A small image classifier, trained from scratch.
Model: 4.78M parameters, 24-pixel images, arch vit, norm rmsnorm, activation gelu, patch size [2, 2], layers 16, width 160.
Training: adamw at rate 0.002, 15700 steps, batches of 128.
Data: trained on simulated stained blood smears, 48750 training examples, 41.2 epochs.
Rows from block 3, named by matrix and row number. Rows with one number belong to one neuron. Each number is 200 + 40 x the weight over its row's rms, rounded and kept within 0 to 999. All counts start at 0.
# fc1: MLP up (model.blocks.3.mlp.fc1.weight, 640x160), inputs 0-159
# fc2: MLP down (model.blocks.3.mlp.fc2.weight, 160x640, transposed), outputs 0-159
fc1.69,217,209,171,215,212,253,224,271,138,296,200,191,213,216,235,213,117,212,181,214,209,200,183,231,235,252,193,214,175,68,259,187,284,117,190,162,240,240,220,180,218,223,223,163,173,203,219,257,189,182,188,227,222,168,254,214,270,139,166,134,218,183,207,240,112,231,189,222,218,194,216,157,182,241,190,276,146,151,180,254,159,215,233,155,187,180,217,177,89,251,245,194,209,227,196,259,193,217,275,149,197,219,160,155,186,171,185,186,182,180,146,163,267,201,186,192,185,215,212,194,212,173,224,164,265,179,203,165,186,130,201,193,156,160,97,144,229,214,195,163,214,187,260,161,216,215,166,175,203,111,219,153,164,182,173,166,214,108,158,233
fc1.70,133,190,57,255,190,220,211,189,204,268,152,107,165,190,137,260,244,196,203,251,281,231,208,163,179,174,121,199,109,187,198,237,253,250,160,150,229,194,159,132,177,211,200,227,159,190,226,197,211,148,192,237,183,175,205,227,170,147,139,119,231,214,308,242,164,258,235,185,194,236,156,186,140,269,178,169,205,270,196,201,184,241,205,241,207,180,192,245,167,162,190,202,176,179,239,157,251,160,276,210,126,231,192,282,100,216,192,278,190,208,167,198,241,173,248,266,238,198,199,185,202,160,195,227,219,199,224,191,190,212,178,216,199,207,218,166,175,227,175,210,200,205,159,206,271,199,192,166,227,150,156,199,220,241,188,163,201,174,153,207
fc1.71,221,192,128,241,256,219,213,190,204,174,190,148,194,224,240,111,150,203,210,128,103,230,204,204,233,246,229,211,156,225,191,251,170,204,180,215,233,162,175,238,248,159,185,242,187,193,186,259,169,161,200,219,228,76,164,197,212,212,174,206,207,217,244,189,236,198,198,204,193,131,216,155,120,263,185,183,157,203,168,190,251,179,170,272,174,213,246,197,171,228,174,295,187,212,155,284,212,264,166,283,206,171,201,137,251,224,226,180,207,258,224,178,251,179,245,192,237,206,215,139,215,161,181,238,142,196,200,208,118,191,227,198,240,232,201,255,86,196,200,241,251,207,198,136,72,154,173,235,166,177,234,227,218,206,248,212,176,187,152,231
fc1.72,196,158,149,216,139,152,127,195,216,230,242,202,245,282,139,177,226,171,179,227,250,194,212,216,181,196,151,196,172,142,242,216,221,158,213,185,185,209,194,139,229,140,211,147,240,256,198,129,172,127,164,186,198,195,214,176,227,152,183,197,228,221,221,215,192,271,228,149,251,172,166,151,129,179,230,125,203,188,131,184,245,221,260,153,213,208,227,115,208,216,277,202,255,242,193,215,182,253,336,226,208,288,176,217,139,242,194,256,180,245,250,205,180,161,178,212,235,217,202,222,183,110,181,244,264,258,216,211,129,165,170,168,207,183,255,160,190,136,232,135,181,174,210,135,197,257,200,190,162,177,188,177,270,214,251,220,179,206,195,169
fc2.69,252,270,164,266,245,167,249,201,179,178,212,211,202,186,185,191,235,231,130,252,184,131,199,197,171,188,183,154,210,174,214,206,212,251,197,198,200,162,243,200,224,214,224,227,188,145,181,133,183,184,205,157,232,273,287,164,235,218,178,245,165,187,182,230,226,217,270,173,194,138,108,255,204,231,244,213,127,208,205,217,230,235,201,167,223,228,216,238,185,235,282,236,220,222,195,145,195,238,236,113,224,183,191,212,171,211,224,266,169,230,215,214,193,211,278,217,120,235,195,171,227,161,185,151,134,199,251,210,138,244,269,191,197,220,184,223,302,180,166,137,296,197,284,190,192,218,197,245,299,174,289,170,242,224,203,216,291,183,165,224
fc2.70,220,138,188,215,237,197,205,225,135,177,254,211,200,175,154,193,219,209,129,289,196,157,209,211,155,223,158,158,159,244,193,178,132,133,211,199,198,222,232,206,201,95,146,201,156,222,266,169,168,164,229,175,215,200,249,186,264,239,188,237,228,164,227,113,184,162,235,152,220,166,147,104,183,239,175,155,205,177,179,195,218,212,174,189,217,177,231,273,249,208,239,165,209,231,181,141,236,185,191,176,168,176,188,219,198,175,251,266,230,148,159,202,219,147,183,261,166,197,192,256,317,220,218,247,164,218,197,189,150,188,163,189,102,205,167,264,312,220,212,191,250,221,212,246,190,275,204,224,274,138,218,132,214,213,239,258,220,209,150,210
fc2.71,257,143,197,197,196,210,216,211,273,207,284,273,178,194,196,196,208,174,173,220,236,199,200,189,206,161,129,216,212,209,177,213,215,197,251,207,160,222,194,170,177,239,202,171,159,205,194,224,250,212,204,208,212,59,210,187,193,170,176,197,236,197,205,208,185,194,265,206,181,176,202,241,177,148,179,199,211,226,147,189,163,188,209,221,250,180,237,225,225,180,219,206,192,196,209,172,242,151,178,194,197,248,207,197,203,221,244,178,215,194,260,212,213,199,204,206,237,185,143,166,195,219,185,218,195,239,263,294,213,218,230,205,173,136,202,142,241,190,196,184,202,231,150,229,0,191,174,191,243,233,216,231,186,212,147,230,220,175,217,177
fc2.72,232,204,166,189,274,251,180,236,173,143,226,215,116,211,161,132,200,189,210,209,170,118,243,173,203,186,204,264,137,198,176,183,148,255,117,186,135,264,302,195,209,193,196,232,162,244,171,282,157,188,210,269,174,195,183,186,126,194,153,261,223,132,215,244,197,192,171,209,207,261,203,183,243,238,201,239,188,215,272,213,252,224,255,149,188,195,237,215,218,232,256,194,191,172,259,140,192,206,153,202,187,220,189,196,218,218,181,258,184,192,154,236,197,205,272,273,179,223,223,194,225,147,194,239,206,205,195,239,136,241,230,170,155,242,233,288,249,170,188,160,293,201,253,219,277,234,204,209,284,153,232,245,254,166,174,224,222,246,156,222